{"encoder_norm": "layernorm", "encoder_qk_norm": false, "beta1": 0.95}
Rows from block 14 of the encoder, named by matrix and row number. Rows with one number belong to one attention dimension. Each number is 128 + 24 x the weight over its row's rms, rounded and kept within 0 to 255. All counts start at 0. Numbers have three digits each. After the name is the row's rms in percent of the matrix's.
# v: attention query, key and value (stacked) (encoder.blocks.14.attn.qkv.weight, 480x160, the v third), inputs 0-159
# proj: attention output (encoder.blocks.14.attn.proj.weight, 160x160, transposed), outputs 0-159
v.62 115:116144133137111112161143155113100134150102113117140132155126119138127103141091118139110118115111145152077170108152108138083178145137131080123098135113127138106111148136149133119145144109107136183126098112099157152133161090096122137072113161114096139138147107106156125096098087115130100112141132119163164159124104101097095137122104118181111147115150134115065126145118112094125116134120153144113136159113151190136143112155118144154144153103110160155147139152100134117129096050152109
v.63 090:094127088122115126117126142116149119094118113089120121110116117136118166125140156100171126116146106143099089151110153116179148100133154141148112086165128127152138134044132146090117110128135106112124115171100069103132148177113115086078112111172135132146114163134119109120125132151147152151133103095148111166134139125090115134119123144115173115118122127156162133104151116145139088095124122149145112144080118108130122093098143136164149151165156155108120083103144153131127159124086132
v.64 171:121167109123127084127098082132144085095098137149140145099128129144132094118109120127101122097128128119169151125133132133097131156139166151160080152110117154098158100129110115141159130146144147102201092117092169087163107167124162112127133151137145092128155099128099132101122164152134106105157124055130122130152129122141119121095108064096114110133115140163154089127135089122127137092137114145152157103136116142139118136116144145105162115126075115161126166165128109127120126134113130
v.65 103:142124136145121158107104124106112095117153146115153101107139103126132113112145109133155127155127128107157093120117114132119175134098141147154093174122124127130152166122096120139130128174130110106176075153153131086149118128164152115191129121129124090105153131146103158089085164126131124118146164117149140112100124094134153150084141102164118112137120122141137085107153106150143117116101095185183103078117107164153139152149131144181133130122145120137087150142112148144160114161097141
v.66 117:128134142118153135122096114125107083124132129171132086091148111135134088124117145126141083143137122117168139099097113141089109119154102160166122143109126140145129125176092126119153126135154111131215140113134138078163114113150119133110127113145121092090146108163117117100116148134140121113137148107162139113120116071144152156108142099162118089120127126139154087102128078129134116114106094203153123115095106180158089136145118165127136101129100108144123161142135125132118086128119104
v.67 130:122132159155151111087139120133092139149134135136137086104114162118120153147109114109138099133117153118156150123123165107140085134102113133120153116134102152125143107185142118164134109147185126145148155140129167134127131115108084099071138118121130152111104130119123131192137089174152100140122147129126136106131139144140155171144140123131150151142162139134099106132108137141108110175142151127116162174130097067146125130163101153199147150121113100115151143158121132182103114130150076
v.68 143:149119150131076155094074126126128096122130116150122103093113157127116088127118088124130142167167134121193082129097149117146105096108097142141111153150124143125109134096085118149166141138085130135130097139077176108114131131156109148171127121147124128082141157126097149141125156119146117133140156139105103072119160125139181119112136140094118128131111122120114086116130078093150100145081114147163119111180108103124114160168114147106148110153122119120107140142115130139133140159151129
v.69 135:133121122139127176092111131102108145170152122131119119108108125139116132136104088108136098157152136114149122092122161098143134090111119133137130112147099119159143184078089118147143136179148134138152128124200167138112137086133089102102128135162143117101105129158130141173139132097134113136135134106140092099105143116161172137118188088119109099131151183114119084122112145119123134152133116172128147145113091123132162102163111127178101114138129116110118144134128151181150088132139139
v.70 110:149106109170118156113106134146147109100159121105110130107058132161114138158185123154113115104140116121145127162122143123175104137092135127138113106136132149121120097168117102087126062149114129096106080151159120117097126127091149074154130118143138135114125175119129135101108196144090089134098145105074091154147159155130143152097075133122147142111130124133154123128129134110114125125124127114135140079129097105092121100119126128129127123115126108084100128110120133113116128153081152
v.71 138:124160116117119107144156118126175102157118118161122135112151148120134060108118160113102116094101134132103146116156097135114080110119104132074142146129098130125143135145120184161128120151132137148171142102102147120137097120113106128052117141090155151160156082126145130164107091096101117132178120139137141104132088129112117107136154106137077089149170112120105078117112157116141153139128159104112116165094160140146118115124116142139124125129154112139157142125111118134103097086155099
v.72 132:110139136111158139110119098107106090141106160158138091117112154131157060146107137136107103130141144139176158097139106155111115141174156160163083145141106156142139150169094118163145172173147121159202117106098177103145134116145146158127134146112100103114160135130125123127117100113125125101138123137146149079157123099139134137100149106122128116118151117126107108124152086135152127130112137149132120139100161170132121156162084175152161123145103125139115145143090126120145107106172132
v.73 168:125140144126119112116146115092111155131156154128131087112175098122126086100122132115138110140116128119087136115148110145088125092132112127142126129125095118155143155139117140130128155163161113165200152123108143124147115080172113151067092114107110085076109097157133133140144086088103156135143109128163143101096100094115129133151144116169122095139137162109097111103133140131109161135145139146152132158094117140175124160152140180151110130145104125142111151132141150156150070106140107
v.74 165:130118131118131159136166149112124180147173160106103118151172070099127155103145135124145121159140115116071072111121102141117114079118119090122147091117144092114130178107128142100105127132105110148134160130165096157095140100165148145107116103127130117146105144132132137111153112093096164130128128156161123119064080125098109138153146147168117071105119126105149113102133125139116146148149096150130099145116114154178129119150137156151113106137152153098117133095144159123150125127112115
v.75 149:141145091122118144145171102110097126112125101113122146136182115139136128088151151149135101149136117101098112143161104127120180110118122131151094119148107109165134176048113158152157137182168143140147089121170110125143136096144125137134156139120146097143164125179128116140098139093138148152195146087170142154103123103129119123143145102138112094140127130151182120093135115137153153140133107153127097136100109145150142126127145147163119122156137114126137136152139154163169135123091130
v.76 198:148126100119116152135121137138136151086130118118138144142171083116123142102117118105159128178149131119118055124122110147128053077092112111152130115133162109098088181170141125116104132124074131125073123143177112142101145093141150143175101099146125121117146141133115149129138154106134193117111150126158091149076121122135119112155110162149149122096091142156130134121128089130122121111125106146139122124129121164160100132106142138086117115123149132145112109119134128157146100149093134
v.77 096:142155165124132125102195115086115100189115158157134102115136146151141100145107184147119099099077140126133164111124129141146111147133116105097131136109106130180121092115145121153150148127185089155139134104125132164145110095148074104049110118131144114120125117128133130139133089131125127131090116119112135094143119117115147145125165135148103116120149140095080121131094116109130128096153142113124102130114126122113137130163098187117148112127110125119149116140148165138104105115154068
v.78 135:155134155121165141117138134092113092121132159126144104103163106096155061094128094128151123156139146122135112107122109148114097095127116134138129132126128120114124157178073130158146142154129112131198132105105119125129134087152089138118087110132105100083138124150126129116155110105140128095157133137143132071106130098139117122143179135176096090120133131099117097110118109131137151124151139180173111141112109181137092142146128198131131098130132114127122138120150151143130109142147076
v.79 091:072101102117115119183141131104139145174104125119134165177117118141147129144109156125145123125078117120093150110128131172106209129182122134157123137103131130185123136093143118109123142122128130120146128136081113139122098131145130153122105149099120126100113087107135119124101062101103163127121125156122164142113101134113092160145165121142143137151134114145125124140130158140143152111130146102136097171123129149094155122140169157192121137101142155123133115109084124140116141083141164
v.80 149:114101126143113140118135149147117182140162110086129147147095136117119178145151146108133158117125113116097119120116151132170159102096117091119158103131140106145105111077156133090085122067095124123060130130174092147106124139114112131116143113134133161146093151094137119151120133118152147164092146168095116149084123185103115139153137169147130161120125133121127141130124156126106111166115144072118120132141115114133160103122139095139097140103167136103153081099140105141131156116111132
v.81 097:149152125137129154102102118154154101028094114149124150115140156138105129121103087124101114169161119155173095117107125137124164125181117123164129153163154138150120107098132157140131142136106137106092092134113136102142154162125141125209123124161138099136148121110114127129117121102169148140107104112143117136144156116155132127123150148106186182128093121141115127145157131104165123141116127126142138123166142161094167159100128156092152134130078135130121144151135148151144121131133124
proj.62 118:107118129107057115132121135137152150119136160100090117079131102146151142093149110087120160151128118132157140099135150127129181122122138121132149123122109105120134127075126102135110111098111110092127127113135109069129117150120113101150096129111148143078085137106135142156087107149108138095122119120104140103141123126119150145154138140064106114112061114127137128105187123113112125138100148121106113111134103131145124197145126101133101135168124120116132096134148140135165140051105109
proj.63 121:164136159129142130148145122145155131131122110164095075116127120127093122138141152157125187108164118132137137101133115147115066128128117168143150106145147116150157148131111140143140129138141114147134132181122136122105132105126136160159200106118108124138141119175106163121100152139125108104161125168131143099127106160136136114130127117098180136168063146111096123160127120131126142121143110137161111145110138143176094095100112122094145148106111111049120093139099133120179123163129119
proj.64 118:125098139130137134136151162151126166177132119101115117119146118127134146151132150162142141124127152138119093125102131122176196134121112118096150091112155109162085155115157123112106108089122178126073157109147132148096128088134095124128117118124130122088113139162142064132116139094163130142098108168127098123090131144131153144138141091132088153116157122121113157118135126121156107183083141131142104129090144120163126149134105131122090113140135122136125099101174104144184142172163119
proj.65 074:128108105091136134108121160165112136180155132129147133136106129119172113157159140117105141098107102131093137100144126114140151131162128096090172118170126128199163136168133137107091114085127134148111135096122119139115136118098126098095176120125101137147128110131131130151170080135129132109169116096124136143154128121175111126130119165121202121122118101111130126153096149150156092108135137113103162165109120119169136102131169079143107107114127159140153132111093124135137101085155144
proj.66 086:147149180090090137150104139122111125104176121115112114143140114165142143139145110174101143130148139128128098149147144137172166122112145141112132102129117144149114112118121114115072125084110167151064101144121102109132139118091110114157105141101153148165097121152126136136158128121113128136144131141099132110161108146124105085118107146055142166111100095087142135148064134126142103113128129103126106120148131088068116097138122112127127103135135171131121104099092125129182125148138165
proj.67 109:101135124105138118135132129155132158125140071122127138134112092150134156118142142121150148168184113130085129134111121112114076093149135120130113156111147078070101137103181109130119188126104133116132108125123119145155173128123140148182106136134144122073165142120127143086131165136112121142154117185142117176104128147149120128139158123174100135144162130127151142152121111129109148119144095107151127094121147136122117180132168108087133122114138149111154122137107140123202136095128144
proj.68 066:173124120106185077174176118109124143113120147099107151134135142093153186123137141131121096135113140125084174173144124140077144159189148109122129128111148104112073131133137129120115158093129110106068126147158074114147128145106119108125140150128131137110134109103119145111104109147102109153141124106120117184108125125128108156104111122128127112111123097135149144101169106081122154111140142103091129113127177100147134114119163135144121090099149103104147092129134135131114149113093119
proj.69 158:097150123128156124106118152109157130064119169122136122105156127119136156122137167108104128143087098125101165133156129139112078111156168130136126150112114128117123112089166142143154130124123078096133133123113138185138124132132142085088124130096162135116109126114132104117141139128115095115138098112121160175138140109080126123127100123156134151110072152138163180119127148139121158148115115113113129123145143151101090171104131138127145128079095131164121131091145103134104170170194095
proj.70 070:109133147097153093166170107111134131124113168122135125139172115121154125102099114121147117126113147118096170138110069129070143120176136142090100136125121091095148161108139106179104168113128116142178138094129120134124106095149132125083092160106112124146144095127136124126122062126123124147179096098118141148121114110109133127149145058137124128131144124105112135092126092145129134103154140111153107120132136132171148150149142141172126120146128116146161154172160142165132126103147092
proj.71 141:135130114136148153067108115155143143124109119116123163176087146135183156138129152091140122165127116125167092127116145145105180117131130094150128125147113138187141127059145144110139138109107156115087133168123139156157165124115109149185125106118119107128112150143136121129131170145154144134091137151108140109142154129124120125114097181116199140096075150141147126154118116117130125147148113125119114116136120140110065111131144103135162151127112132162132096124137113128178124136127084
proj.72 126:179132154110127134105137146139130141115155120135114102183148117129109173117108058171141128087142126109156123160124163128128152111123121123156172131122132105171147133172164123119102138104131117122102113168129110104108169158109136126148113115147163135082132128134116101132122144101139103173138152134126116154106126119150123125098126091133184154145110151141177138121140148127132131121165142131123128129133119106122162129161150127122134113116223142129101125145082133135049152131095135
proj.73 091:144123140119118142114100157155114112108114059106129149145078166140129128164120110114110149090106121139163124131146165147148106147102144146117136138150140134110153114122173126115120130095057128117030109181116120121134151154102127123126125106156146163135105128111120145129125146146127109127095167152132156157122121161126090116112124164085148122121084120155165120172121140155137120119171102107109167095171142133097121121127117101106127125095145155127145129130129098115125155181133138
proj.74 098:128149116115113123128073147133120093168092117175137105159086170162114133177123119141145131084097161136189169151127118109122051151151157133106105168140140147090157118126146125155148074129118146126102115101095148139102113151113129133113159141124132132152176120095145136127161133131144128129134127113116126130140131149171134116108122137097148125085114126134133164142104156144157108084114120109131154152139134136052102135141100142092155167104133126112133124110142113105153140137154157
proj.75 174:125110172124128116153126163115139125136133171128114076116123143108071129117090129158108147160134096164165130160101113120114088108122150127133115132129150131127096124128148139118133118106089110153160141162104152094128178153139145132178096137131134147104126118159156109128123139164148150119072151158130141107219147137129111111121136135138120130131179097124123112135152150170127109138122135138120144151145129152060138060107150120141133154125131136145131134109110105113077127107164171
proj.76 080:118117115132100123104096156089135104161109102157124082136082149140131119154148155109111123074120102128159198108130141101163134183158161141104151111149116152136128104146108147163148104150175130139166125113081127122116151144112091116103123124147127126119107114157147102152111057164148096134161133112084170112171139138115132127119149104090159130132152104086131115140089156116144144101152135123142117146154112108096129104130107123169131136117082122132143108138147106110117146116166114
proj.77 063:126142120158116144151105125133165137097149121104129128112104113122110131107126132068154123140117128124130074123119144152140108140147139158130117134129140084109135146101119106108072126114078097129100107147098124085138165161144150080200109129129150135085129121097119115134151135148119125133183111153116134154057135154144111117168123122093165129114110135174142122126192139107148121157111148148106153126153125174113135179118129120141134131127150143150104092101115093129141087089137149
proj.78 103:110103139109071093106133113144114122110138157116130119176121132123108149085142133172141121087105124138104115099127128114124155140140126126083136132131134136102143135131179116117130164122133161136070079170138105120145150177106136107097155125165154117124119114118139159121135148175129154150136135122121121160162126150094116152160143141094092150163076103140139165162110147074135137135082122114077152113137149093109166119116146074105155135129115117103116157127104111119123158103089149
proj.79 073:170168149124100117045101106155153111100128129142094102121106129092110108109186122108148137141148122133172113131143154085150115133112112096124157102163149115151120133151079169128171076114130125141135132113109154101143109127147146055137124121152117120131143143092151093154095141135120111126111131142129108120112143120135127131093114160140079093161108152098136118142137085141142126117131112115100189095137123122110154186119083114111111119164114100122109137124141125150117129111142141
proj.80 135:190122114126134112155122149173149098123103094132135125148163139140129105116089137131127114142124106129146161152152140136087108123163120159153109151120154121160100107092130144121145143180131145135118135145118165160159118128150126142077103130115112107068157126103146149124142125160147138108169125116147133128188125102130136130078147079142077077109124117112131118093141130077161143116152113125128122097151123124141083190148139116136118140136080118124137135143133138107163091123088084
proj.81 097:130103133113090167121155135142136129180150161144141080118108136110120128134166143120118147162074112129166111161159112114154169180122134080128104159148130146142136147163153142145097121113149132114145150157132145146130091111162117143093132091105105093128100148105143089148136117107146122132104137128140150083108126149141122134110116141117086144174104121105129132129095119105130158117149154136105144130133146139176164083129151118166111123120206137154120132150091109120164145179091119